From a checkpoint of a small segmentation model.
Data: trained on larger renderings of crowded toy scenes, 90422 training examples, 46.7 epochs.
Rows from block 5 of a small segmentation model, named by matrix and row number. Rows with one number belong to one neuron. Each number is 500 + 40 x the weight over its row's rms, rounded and kept within 0 to 999. All counts start at 0. Numbers have three digits each.
After each neuron's rows are labels from the 100 images, of 14848, where the neuron reaches its highest value: "lies over" is the class under the peak. Only what is clearly more common there than usual is listed. The data: larger renderings of crowded toy scenes.
# fc1: MLP up (model.blocks.5.mlp.fc1.weight, 1152x192), inputs 0-191
# fc2: MLP down (model.blocks.5.mlp.fc2.weight, 192x1152, transposed), outputs 0-191

fc1.184:496519555409505526482547512518595417519479475468567485473506531458425525479510575488502531526532498519543413478480602458495539587471527524487483568434472495462559497474476468542490485478555484523516505517530455465501441515512474443531482439619498485512592485560511506454494481485536521505468491526497543482478459478523489451426524518478500446516507485474467516521553407510487465532503489491545475501494528524439520602469525517481467496455497567477512552546460466536474504496512441496395490518447481514461482485536502571474464526506515387419515567472489589449479477485464512500
fc2.184:529521513489492468493460517583524535549448564555550548529538535569440511564503413514469546459485506485413561558511469440572459534556500531500456485535532447443511538546484515481520484502491582529544485472534468516518524511444489551411517446480529500530484438518539453432525436524430494480482427438536575484452443532530504514517552492491543514471518546489492492464424529517519542586476497534581509570502487521470528552553511509539506509477469529510453586421540520458501466543484507485464525498421495496570473455461444505519453555497539465475457488518552459471442455531494493528
lies over: candle; trophy

fc1.534:507479513452501448489500478520464478466494498460473483551360500524491500517489510524548568487451516553510460460523609424516460524472493516507463431440530499511459565504440433518520545499524503507598480553495499485431489541484478508460532523407522438477431594503511466488516425517505528503466517469500475494561474554493496526443507487516487470554487508525584477511532475512466503482522508479538472420494563501479493451499510423508432452499531516548471434486518562453460497449546493588467520476542549509486518510380465414436467493474470496503572482511570544513520532541534538542
fc2.534:473473530519518488477516497486535544522516540497510514537547471404487535492457530535443487459508439558547531519453478513588427508473560550512487558562404480509529551504502539486507473541439483541500502525500492497464478555555482548470457475507544405567458579474485581538485485535476542406482531533462534580511483498461501506607499458520507474490467495488470553548518489499516450510531485490578492490527523584435501488525483458508489463457476574512459466507420517539513529567457546472435572518448539483532452440523468491446547515506542485415461515466413504537486456542480530550
lies over: rocket

fc1.80:516505451515519460508490454467486510491578422515485534432393500527467453558536541531480546512491509524477543481526467475432543508461437471588512502578484473450507559464582517556539510513477471465461500457474473524540452475507473526524509515505381459464467467542544511467464410515476477464464469520469474486537498475408397461547416566512536514466448508494531512525548493469462526494559492531472543480469511514505440433538546554482534505472505432521490590387464517490518563420498456512483532485502459497473546488461497488550466520516515533474580521503507467496538523527569531512
fc2.80:543430544471471540539490355501499514443496509457461535491502475512534489538519513538518518471467522519491509437452547523508454468474434564484481488446571509537531476449510558549490493496473575527498540511554594491486512496480556486473533508517469488514499461501607542481541496493530476493425485504447410465514451496485460503512513440486501533459526436540473474482528414485517588496597541539474516493579513559492498537536518513605526473472548538495489434558468517461428508548484511565511441471486446595516490525491546529507445529463465516507501491544555490478562498580511479444
lies over: arch

fc1.44:437529525491533455462486524425533553444568575409520515459571477527555522505488484550498488484454519510526575467520486498512463570467486522514410542472507523459513418472508418487504490517525484502527404484539501476519475525528509497491452476477478493484518620541454543542500523528525505524590495488458531514542495473423441551498474469484477504519444429469588428511467448525469501475494485498524469469509420473452490610439511431492441468472484463551547499422413477447481499548485474523489468543564463517495519504466518481529499469433465469456495463520480492554513526518547442545
fc2.44:484479465428537434486445426490475471454497457545476510545512433472467560435510604545498499558463522441517480501511516434531515508462502468535448488442516529515495515525458550507490478509484479546527516563473507541456454497475467419454508506515455435526474592425509419478482577504478461469483517472574563485536461498568540463459488544535517544488508497428467491458530485564517482498471504482541519475459496417410501428485424434568490567463505469523489589525457527431480451457498528498512519544525545463467462495477515477533472435472494459456488485557573485463502553452544508545
lies over: candle

fc1.121:526510505508530448488539456497588496585468506491473458553530481508487463534500395558530474427480501519554526503473469522497458461477537431501543506547499487478470529521511463523519462496458471510460535564549531518531511444537523496526430421536488448462485503583535537451471520467508482425554517449437577517583462515448494450531512492418487457461501471505452508497480500527447529470516556562511451507460523522488538507503581587505481507589537536425430461448574480482506485460478445486514446493526528396516543445518506497455532504507548524432505468480501493539400552470464539530
fc2.121:567494534462505546455491559479476529536488456488451440542537523498529522497529499510469530424539479477563490531520636541513537505443527509544543529479521556477462501486477496457488568546568475513453569478457490479438489483530534556559475503499580496484464535527527482522478527485514511478546506521562533463578500431553441536569479579497475525524477531442523488398418529500494484533488472485588478494490498474519473490555542503445495509555510526468558424436474445460506510495510508471489539418440494476480473585577491448466535413572461515483418539457514460525508531502511502540
lies over: truck

fc1.311:494518505480451462481509516541580493542507522471480503463487539490574495543544564498539483498507464529544510518566497495490449538502478513521518523505549484517530480485514474561532526506463561514510483464499540488551492494466505423447488445557496501544560538425512468502481485512523514538522514465467523480560597496539475533529414441458455471527559500537465536472519474540552494487431443531487427508526482480466548438462516511462518464403543439541521550542473451613500490484495538503546501623485543442469428500404453462476568484516464520565503504446497466549489417602434484536
fc2.311:545477413505527548479515541474503512517512523444428515492516486497528455518556556489575502376532520515539462476477477533574609452489438438536504459478474571504471529526508486451455485505460492518496587534531565439515538544464467561517467518466513506506516458486505461491481465482449515492558512482515516560494454438433514535512514421505506494532501470478578498541526475522576526472494526550450480529497466506439525494504444518503473544470550513464494524505497555459537573497528560545563511493524553447498423526579499506456535418502505527530512498553455429542531363507477488444
lies over: teapot

fc1.303:504467493428528510504506519479548481500543495505516509604544434556493509512515408596475499455450465516506490527525508444453523602462498522555473578481490519488491504550527444486497482532528540471553504514526446498549483493435522587519554541467433515478474645556516522536544513507564567461530482502458512625511440606513517504453469481524453518461494510566550505507513505500451507478530512447498484453490522455487488501471496425494457504501522548501490529442547517522516413483476498509497516500582533492455496436439531549457513523505522527497609533478507536482558493524534503483
fc2.303:534479485464492462480505465524512516545492473615611480575478462481495464498467521555572452490484510526452499567459481506559507521510475523590535496399521509501497518497454576509532470497478473470545516541491496492441440548506502426409506491537474456466529565449545508577569529541536465451492468529532564518504465472527545478453484462499536457468572433504501539416481484539531378512525504501480486550428512503467510411483504496494571524528456508501499479477483515522508457558489481529504512516449537520513469450499491480510498449428471495547427436518572524477547506514405546507
lies over: rocket; chair

fc1.549:525512484467510533506519556464467427481521520462571469473521528519571493540562462530502542514533600499554511503536532526491497485491515504514511608410439495472482419445459501457469450533497477459461519499546496544526449438459556465435468389499533457452507492526504482461505497599519604482562443507486529474474522447510491481520505532518502466594485556528470499518477470474532528531508425434502467466404539492457525510551497490486485428504479544529475520428537467513463524549508511540461503434458597522539505479489476522538537477442529423430518550523446512510533531511485524451
fc2.549:514494574484452501520538459482510546490511452473484540548490469442519430528387423523479498508465428576586458478438462461518478459422543510496420493506430493450434468511518459497517500541472493413483470508523541485418447605493519504534534493508532473533426544448452518454569506518448603498547546542503500415463463480545492474588535486467454509557499479539455499509527511520523494496532507550478518483552534506506516522493505550547506457528501575481511482536455494491565516575468479540507531448507508564476512502491542494553459549570541472489512485570519549531500518478462472557
lies over: rocket

fc1.677:443570435563491469496475437475521500499472511534519474464499567543513530513569515547469538549532525538545455379513494493557475528464531531509538446477483434548497504472498502471508526539495575450435498521447535523575471460489446431505552444449503492494475445510472424598477440580460532564511530468502499468511527491482514491485457469536514594546509458538476446488512386468547545497528482486464501527494458568403506494513469490516532523473459493415436464457584502469484514506468444527435504565431449502536481508454481482508513470495488455531506475536482485540520486547441550502
fc2.677:492508498623515502520582488461480519479428472393535487482498534497441506481523492497500506517493516607438466526533436487470479516549604563513452495514537475475509502437524475529566475500485414460487515464517429549531450555530475477501500493464493527541491502483472489450467528444434515521489549522491472518455517493430544460488483525543494490461466499576457462520572577452472452469498561472499507508441508486545495504563497471528428532517491455426447508438576518515522555509471524546555437517520479521587520444488498487423416549565546528467501487523495522415532499454492515516
lies over: car

fc1.666:437480508469557483467513552598563500483500457484554456527537514425537531568473546535510504521535554488489447499520488547563508533493510476552501580510486476557510465535489358567523465451481495490492492522535457540508533538455483484456517466509533497477541455582499480519441541446485523486471442492480459506510494548473531501522434470413474512520487532541559527577515411558443558474487454526410520475471503482478497504503498471484543418572523540521489513488495485487551465542541467543502491536459510414482486497440469531416570463548474419554485471464508550460460441469464539513
fc2.666:562523509564416623507531473561456471535559447589392451491481478465549487503454488492576510421447533514544531509484479465488507517488540509568548499556497539469532508485501510473487509504516526490506541520525528487484537524543522500544514532467529500477485488533534493540454577495440579481622507527507459508512503433422449476522487492504562445535478511525576467446512500540522508482502509433492511478471487451496547587524537485497462439468431453548512520539470516474503563491486475532468479546433488522515450499521470504459559423473592481443503510545548473557580493515489459447
lies over: mug

fc1.29:509524468558573507490542507445508487532484483525462520576493500444505494561479442455388538466557473483560519524528504505467515477479444534518466428502516500530494527501517500497586495553528503545488553491518531509429503495517444482540580495487443449568408461447493408545541428547491524521499496527473438471506547514547455541552491464538507495439450506482449469500508559509435486460555428522505483494503560555508505605528463488534411494509578545498507500480491403551493582467514504558527509479430521518507452484485545469474533540421471540516493513475485547430520542462503548476
fc2.29:554561468535508503445507436465483561540556489480479471529506496584521402450499486477559471503510476514515467504464469516490544484505494463509488541532463532541489469484578483445420478480431451535531530537571479464524529542523481510513501512394504553526422424398510503550519479527404564550588484472535631550537479512431453458450545468521476493481532514507507556493506560525458499481499518556562474487458475479555421522522481520498447498523542470514458496518491409482463462538547526546473547482457535469523507528521518527515538500513535495459578536513492555498487510477565453462
lies over: teapot

fc1.226:501483506427516456463428500494540487504567456568484544538431518507468444525522469504445479479495502543586502513510474479460527531489446511451563454465546541468441482530479520528531500543490484522524530562492495452496460525469448512492511491468427507511470488540533494549485458490546479450487516483485459507588558561533533484489473448447476549476508507464456486513512484483401547475636461486551496429530568483483490543486508448539425458496545479463460489515454505512523541507428569456501444473473431516494469511536550477519522562535523515620467510434517514474549606437498499589
fc2.226:501499502534466451492575438503494522517494473478411507395463480555527499572480498528474536433528479423517455515482456521537537474442570486503447502479559555471436514497538501495479549479535502519515503472427476493570468551529562464571522575583506503480465460494511505520518448522404532561492511469456532493519536489469554536501496542496493511557488468448530562515509502491503524438499529577447564534491464531446470482490490530607572485489599516527450448463421545538553465498495498530418461467570542486510450457523529453498479528518522446508493485408526468511515437471498534507
lies over: mug; teapot

fc1.402:507536542482518501492579513513488585554472535438492521524432544424498458512505490537516553494511592493545528435504414469497524517477493503531539450519495538515547496514440466551494501482429442481443490501523472515455419498488448496425535518518476453496523487530461477535504487535566449504421541464424486504459457521528490489472487514474516541512425569541491529465477533500380577494576468539506483472525483436534513510499553397526473497488504533456446526536539516488518603520491526436529514482521447542477426481581509417475482525462534478528554534493410463500466505444445492491
fc2.402:463450409485522471539484567482500518526474494537497461465531517494504477507554467538553461486499470434555481507519436520518482527430477452441559453555529516526482548537480484422519452568521483484461518519490503398490447425605522479533452463457480480539460462477520430522515501528448446521532466505525488540494449446466453431502477477486558465523553430517459509469525517428487439494459492538457507437475528532507471466475546580507464516527447484554468452485582518458433515448565492527433455458492469468416526513487461524540556477470502485446541582577443502527515517490478434484
lies over: truck

fc1.542:463495501460599479463506518516517481462601470482509517507504447496537416495486390500491490443468463516499469547516501545467517462497505514565498500474556510460575477524483457539471457454496460510517484544443551537405480545537543485533502513567476437531486539524497515501532429510516506478513441547474448472491451540484492481524513493484432518448499461454526526378536442494514494472581478537502494439476485425499532551416495429459468555483538546545511527574523431494501523454454494458471474487547531505518486451462471485461529459503427467550545443517471576436511528506544528390
fc2.542:456466486535462501490416489500530491533462507477508465557553542431512528508431525539483463534540500551493440529518584496578514498494565503482524531428503550534524519457528549495517463477452520564492551551509610463513514560556464566518539463562535497446525507544435514486506467482505518493508433526491517451496468554551481452518475439500484580540497449441538526491446497470464481442512485449430551485574517558459458523434514476449605490516553482495453532456534495500524476625451505524506488530436483537475560449411509439515465481539492481550537506488529566534517533506480511513
lies over: candle

fc1.335:531593549441505525432491530492527455448577482572570540416481511519465455529490516467445572476586494516542503484532494514540492496480438483545497523505471483540523511504419526521587441469471492487538504452418543604464482519539450450524451552468443403543493514418560501456514500488523492520514475541410486478458443525517465483516492460462476507488497506498546492470518499525492483437490498568587523496523504511546505578439510510552472455470564471538497527501511480545531524508498499486564534456477492449472454519541496486566478484477434547538565538446504508425455585523522522494
fc2.335:450477458595525428540479580458506534492417521466569546495529476541467470498495447540529567421502521487467480523521528476516523485462572517470391529543464520539429509457455528502491514505520440517470519436534547469553456465495463483555592487484470554582554538481422464518489478508469531496518494535500550476504494494456503502490478425434455474475510480496338475484509504483476482530514505433465488498514557497496543554476479522486507556486553492543487478465565511495471543580520554504469476480493527474461479584532547489443462475493450556499463497488508490475454427505432536563
lies over: car; teapot

fc1.108:554454493492527494471527512485517489487472620525494498455481461330495492541482421560487523488496494521542575503460555496453473519487528541424515513501511486466434510481474478518546420543516497418542459463468522501526511526540505464522514483514516485497551532489522517483506512468536465499430505530492438517522520562489507467497544511495437445541497538447394512459532517494477446559465557523504503543472521469454582475420501551514466529450530459418483477450541477450471567438443473503518528560557540490474456509535476541482497486534500457538478553510457443542482506621519458557
fc2.108:482503503529455418564462494472491535501537429517609470482534486536481429519501453494487485454487535512468510584499459503528460457482566498486520511478530514470499517520532562499465434511526504542489561469468475526461546581471517533546437450482453509554549483523462508550536421503474530500517561524489558522546525589487472492521529503419469558512493536489487520474528550536451473517491581524517528467504420526418493559576468458599516463499484481523478503443473549467532470491494478547452541553451447542480503429394508458442516534506532416475451531504511467492497425518563452548
lies over: rocket

fc1.478:454486507477515488530483568482546471473551553505554461524583456550515413521448470448496504456451512484515471523578493530518434503497507442489464471493550521486523480496546437483536469473464503467502511570495509549491510562504461522509516556508437459505412551574523542504593520449529501471447482512457553532499473560487517504480429471418492508478493475492533513427454479508510539465534566525537535404530534420420480512463505459424530434501561551548443436523577499485406542438485425457502506458503533470447482553499470501446512421537517505509531493463478485475479543494540472471
fc2.478:474441447430470513521482542500481516487500532599517472613523491474486465473444443546489520566555442509488558549447514515541553513519472520488574446530511514471537551525502527496538491510558500462516532557489551547502557513499496543444514524474526441513591535508439492487478478550439509498452521550527478462481479489564499505499498488549585523514468494420520479486421543487491512458533480433529507519513534499441537503523515473411448480535463495461458492501440524549528555522477519510512487544465446531566592558525455432497466476551548421453493498507477491564513378544522500419
lies over: candle

fc1.555:486466550489464554514496552466564482529512460519460451535511538494576412533518554504482492518498549508455470509580525435434476473489531498514536462461557521523479410497459480511560547511482554516491560556537520511511454528557518555516517505472531469553448573521422541421522547512619495504503437509451542511481541586549528430529481477468465448504421520451530507526544510445464524456510451530550487473465480534533434488549433434475517498529509433548541537511546429521496470457450462435497494514506477463553450532527533427503428501480440515517489478491507547440477488518467502553
fc2.555:486457485500514564523515499398476505545522462446521513551498548506492409535521512489482475477470468435550511501499472407515567476466582458433467505555541505507457464513522469490433479550505532496456446581487540530470524586507513549518484535468520540527552526494481523543452468559493509488485564530530541490406540479534462540452517508464475499445602552437502482454525608471502538503422468485548459491503542556493569574514504475455498514492545532479502518507515503524534489578583497565460461502503501430512470581486487534437472489533536464517513548476473402505471444540493519472
lies over: truck

fc1.449:498539433373436520554491526498450443530409441439527497423468474464526522516537504579546467484524515554460469552520503500503397485480441504441516520517531448478475473447494506485508523515518474521533492472463492522504421501568523511494517467599514521496572492479491480511509518474543502491507495471465492426441463515417488474508538504484478500572567541462515496562450513508505519452511475544451490471507571533525565475507544488514524487500514476544462496472526492525515451505510466569427501515574482526442443528394442532534547536513424556608494524456430537507482481522447536468
fc2.449:481396419443489560471495625484442415491492534462481495484523528548486531543466424458482486466516471536461562486526462522536539517456453470481483513539545553454483525567443487497509506430544512518505479539476574521528550482508571457480493496452425556508510499479549520435530436475505502502522487471555495465502433491495504466486505454516560451437461508521468510532496435604476471508492480481466546550529451534436457463544489498452458540525568485515562533496586535515454517526487500473496545538551516465522508562578431461525400483501463453525536501467505498513442479553468458463
lies over: teapot

fc1.2:492525528507506497513434472473532531452513508451514527509533576488486473509482471507522462489509463573463486496495561497469536404453508501578527551537520459549509497485582416539533502483440528456508439498472488449517457454463512510536547482500533493500485530540579524426500499479494519458508495522463497528603495546507521475538490516499560482543476434499482516457559420589499543461503504572441506454496429417433397428544445548444483489542529547495478476523492494520394469521454500552515531552512610431493565539528522566532514436523459480502486455496523527479446479504519471527
fc2.2:554451439519524517415513501493489553563571470481515440436491446580503416506490569460529475426471480514519505462547549443513467497482519558625526525579499498508487488535536545507492456459438513442536519462483577499494484482535491504512469554437479492446462452535411459517471488421505498476470510484536464465566517468493567488546485511553513505511426568477480541579460481532499527540510540499501502509529460458542512515519524395495509513595538500500539448512513480550507502519513527509504476540526502504503441432516509392504493465548470549523510566448504434509522578475537490548
lies over: arch

fc1.594:518463476523456402545552484497499512442542390549503504525521570560502518517542535498499537546475552557514552398475441518494526524498505469493511484528580467515437453438439443522520516407516466489568501442482514494502419511511408426470474557506473453482512591499498598481514522449463470499447375455514507493465474554515452439492459544494421522519470439495513504516535498481457469468473543506546507496512502494530451503502472487542480476526608477580464523519501507458488509499508530487510548518511495480501516468502486485613486455461481506548515537448493546459538507505485520546
fc2.594:476375500485538522466526554547532526447472422439584509544495540478529456471528511384547448479531556497487538536500476509516556512522523520478514502511556537466460494490443545548434466503517448512382470499474495527497479480501419469503536546506479446447518501440469471535472531449459446507518562579561490506407515512586529529488475536519520478420522537480448460490525432476484433543514444456493506539527544472551544491462512507495507497482467393534439475556494499519465523515537493472497498446453488508479567480480498574474485520460469513520485484407593478492494486486480516532
lies over: car

fc1.515:513468519516564536422530469494526505525536501573535483430437485515524517488494479545443535471480447470440527494478495479490540477463496492512507549468585634454520505509469507504442491521485519489443448528663394462551464505448507462482535471485465460481497447454463488566520512530484523526479536497471596517500471463463517476487484555485515508584474504467561498507480490470493563488513463552571526458504461418514465494512496500502481475517588541514475536521490489493522484535477412563518477523502444478403451457533487503489532442526512412504491515531441514537551503567436541487
fc2.515:507491496498509410463451528419527464480520517511530478484550475489479469522495451492506468477527471450491577503467491453454502412474558449497472474569428512481533486495484503471535438547483441541425479515519509518490428473466494463460505528455482532482498494498545432552492505601480498452536514439410539535423560532498465477485510475473410466473560422537491459510460525492492522573545446519560482398529504427502510584454500469454506519466444524513490555510526516527453506503482592521528429496439508456541559478528502460520521556534513515406547433420483513508495491553510470489
lies over: candle

fc1.120:480504536532516536513547496490469440506465486499482514543479508541427442557485422492499513507510471537500484535527469478524455524492467446532492520529498502487532459387478511483509416486493499459415508480511509445503547570535529494505511531503466533461436452479478472442541508536516538563569403429425478501525401572529493562410526506523512404499489482438475510502414492462482475458500521532491482523467513472520474530404531498565481469495551526530418449454540435506486463473509513502558514538464491486436552538442510454456528525499452538571491543490432450392479535537522506483
fc2.120:542496524515535477485470516527437500472518568585536535518499560467496529488414497489538513493474533457517500492502499550589534500422450466554542484495521513580498511530532472499472550508536488460482466571462533542511492423458478494393465503477493527506526474469465445442558486585408476477489459513504531502489511584492528451466538570482495505445514476451488453528483439558473449608453437471511488490509473476464548492430485524546545444498537437507457515485499594443527476506483543422471465548464493432567489485543488570536547455513559480509477532532509524575473438513544474483
lies over: candle

fc1.565:540487514469458570474546517512502525464475497423492471487465523463521526535600506501464587525488443496480515438509445533436449476480436514486441519478496558537524489473497465542506461471504494478500511497485442530525460576481463393483562452470494440483524543465488464476528474490604481543553347473446482503444469532488455454539510526496439537539509525487508537532511460539520535499486481568479522550489498511523499483506415465537472526497511550515441484507446461538531581509556539531520559559542492499459490471470476563476490461518468438532548556475427506392514527568503549460
fc2.565:460473501514496544538474536471446543549507548457409529500534502522510438511483487437559495452572549499475454470508559476513544503458492407477543519518576542561421460520522442437417482460515500460521520513464567495520521506506460632545531531489455490539550572434447491495555534581443533557475423506510504486490480480531435447505515472502544519474470489439543520473470576514485502481533470512508537468461483517440504461492492525453479435493491535519490472537566492435472440507469482520472514581471510525477514546530494465439511511474443487535481629470499508464470420492473511472
lies over: teapot

fc1.651:460511505494593564537569460525504511550427561526461453474604520500473476531496455468550456499505479511468510521463483542482541501456522458517514506517510497475468555464546521518487415465461479566500526515524490486552530526431519536480463526560439492536509523514422506545455534481484483507517543375456508500495479544533488503580450484450528556508482405450430509544540495460484502506451520520514528522490499499492528415599508495531518550515541527521445498421538433502509554477552430489502478544402523446520485437433483530514575479491418435473478511477484541475475514483581525517
fc2.651:485504491491516540564574536511496497513524490501456561503492570487498525513493501566476507580523588571520519503468534531489466513496480497460469474500449519446512424508486514493519568547492545434485489485492470495543484486459519579482482496544446400512563579557424521540553502510536540531539475576494474472513521552486464499528440482570486474529548492432539514552618539559555501504500473510514512523502510555475515521561513532453420458441513529529563463568498478435559549493425490424453435487455491508448533482517509524558518516476549423502485523514498440543446493514432537421
lies over: arch

fc1.607:495468514531472560446573569500504470450513473499476530508500495497508505551467487495446585500484539493577555493478489496515388465460481473466478546441514536403527499438469524491508497463495471577485512448477503493506424474504512500582526545467484413581524479468505500514556553540525507579507468520459526502513521526514499526493486489491457447479434577465547456466522597460468542510496499543504462498478479488521420577457489457506448472459517531515533444509404492487526507487520535428538543479534542573421461510467548495478517487447541471490507561410470473442425592531534491491
fc2.607:465549501530547475518570426452479570500481584518507484473526460593480412503554469514536549483525542488465458442443449519545539436500506412495495494549520464487487449492572467459492486453525475485538501488483521438473510529549482507497509514582422436541497506443458535541492478481442543561479539493504583552511429483461513447537533505423479540467490491495468530496522599537522495507460522503607511495489550482454487494485453562604478544480510443508491473501498581532519537449491522481444541489513504530511487519561554462436477465489436506564524506523503434452484423524522508465
lies over: teapot

fc1.724:515443533462526464469502511527500470483485536542492437523397539456484463503584519465567450517509478543501479515451513489477463485490487484495484544494533462538538501494404467578503459436486501396592536460398495464520471612523483507502496459478478530442527521504471524491538511493566556465483471432423477529557447539535503522468511505459542430486499545516480558480463488494442534451538530628549516500512505507508575549407430429479472508544523504525503486527514565492512568502464518540558504499465499570501494468575487527481471521498521451481462512480491500416525477522451469497
fc2.724:508482509479430493487580525499493514452488554566500509559531610437504522483443473453519482522503520475505437472487460497484579536484498489461541426489484492556474528473508536515508520530528537503439538567525474530558500492443474502432475533495518531513537442538472455455516408479500600552530533515562568554432520453573473482459518502486539501537431488468548609504494511499518438517442427458501520541536520498468528515459501490470533431512500467502439462520470493545526520551451500475466485512446483425493464532486434492480479478466561509478524522490468460627542386497466456487
lies over: rocket

fc1.568:578540584476517442474532529478514473510493495477498504502485504468467455547576491511454482553464460566502521494588573448483449506476502520474549512440567526470438526521457486541502464500502549445514535484470497503549485528581533518472535528478513507472523541475550502472518489443572509525453485503398564499552473572472476471464511503494426421492452512474421475542463532568495424493474481561514440530522516513458526516436495500522510496459562438397453478504565430450483462475446508542543545603497497497425447431501489497533543479475528433525499578520489478495497478561507462529
fc2.568:468392490512499457541503495521453582534482482553551476472558489536521461501490578522505501486562503475421493493497546473489475493469533484526490558525536545527541503507486537478510418495469498572514516535534545532442473530479455524426433563469486479537563597477497567435548448533434519459469517451470613500505510541555508465462502503454529495542428475432420579500514517510528432536533524536601511432475524528401532544501514463527553518545510446536479541460477502528472427549530531526482476488454473564512482494451532491451502458449540490554501528521505484484463461477472512530
lies over: rocket

fc1.720:448495542480556549494496510476493476412495456518553538515437499519482469482535490521516434544469466509489471494567579468497508522472485538468484512441525500468506522522482492430569521457480496464488515540462499540568501511451460420531523562490502503540446522491496457519472527526576501528441477539518511537531426483474461430497470583463504540545511502539453513435493486529486508480511504452504517442516447458465572434559508473456383562529606571479492519439572456458466479452454470454459442452498451536517556455503473581433421474454480402464479509505492543486487488492476544446
fc2.720:535490475481504450499496517531498541493539567499478507518514461505550466555473506539462523572513422520464546525490500424514529473490509503478507500465500548423447523511566415473507509438503500515510511530476519534516497534466481505474502499502460435478636509543527557454560460517454465529560511496493477490420405433563502498525569505554489621507556494416400480528527544549557526528467528534505523556545561491535470426516495528505469467475513446533445574483482523512518536463443517541500445486486448498482467464546453477438549525468530535497446528534510499413444542521579498480
lies over: rocket

fc1.39:493478446528499558486534530485553440495509532511489479553507489539524458525543452475501483501483546542552472522434489431406468526463514527543561463509565485506536484413496457480478441515498514509526465522499499546551479495502558513502506486500435451480509484524486395493522539488496494538497543425447533585434563630568477477470524533571451514470500544557531525486509520498437525495526435573450497473517493544452485463587434513511415469452507473593531516523425483479559530503479535497454459472541506538512442480480499508488463541520470551527521570457450520519439476467478441580
fc2.39:478539502471513468501572473472508486552598504436512458398470476488460486521550557505541514475518531490536469542542496558489590479438569500424550522510518487494455484448606417477490510475491490459508403505507453509558568518472473524570518499516503512526432502418545521576452537541452525546508504501496530523477471515449541488506508482489465491477545559441521559530460575455501523472518509529509538583514442501490450468485437502590463471413531533487520488533515519428506497469476525580456490487462546495515501517518492488509502522446489511557513573551476429496442450442468551531
lies over: teapot

fc1.28:547487484481470509452508505459588511627494456535507511424385523420552470507519465518503511489510499549547515499525476421498497532495562502483605491518550517480487423552498444529499481519509503494391506617517514494527465480561498501477502450486511497573459537511427577431432471550543434598540546499427491487545543477429487520506466482445551475521437453515454531513479526490467530513516512547472464535569492490487484461535511516489505476545530502437416532513508494523435530491454488483524478522471545463517460487512484483506508521523542571538505439488518514531489495527500421478
fc2.28:485492425411540527593478562487506556582481535498465527481444512527459475455439434490508486410560489444499447471487479440490469481513435499497451481521550505474529533532450504459500453489493527576540527498482563500420457518551497564480439483503501481544566534491515555528503494555551544497499570565453493428551495511505430534457588482514515514508474537524482453475419518474536481478528540515493499504410509454424479493509466488499456504464418446568467534477516528461562487511489506473548474498504467477492458486529482433500536478529554452451416576506486576544512462515528452457
lies over: truck

fc1.543:504487477552516498501549496500466509524449435487481529520521507480561466529536503521517527552523511525542540514515558538499469571498422474546521504449494469507539462522473477513518465462505457496523480488441528504488490552553549419424491499507500489467502488438462469462517493497502546575586440506442527561492514567533532410631524518506435498510567489528553503451514520548522461476476488444526395485574539502557565469516471486479475363471482461526471440532443463490399493447487549558461542511489547487517478479585448507546523523531531497540495534481423485473502435483535497551
fc2.543:561553508509504444492433546478487496461509553489569518442534488497520472533488518538506527476506451501493490528548537491448560500408529511503449514538465549573419488475476607531493494528576508471576565514508501473488522526432501496506458461446498482502432454473517512527517472466498479459473510454471567481535511505432474550471480466439492460477456484450403458529467506509487448528502498515518506469572428474495465584492396556492495492516582492435556469482435458511521537535504553568544487482560481500528463501489539482456503559548441465565436483508454484450479378496489544517
lies over: teapot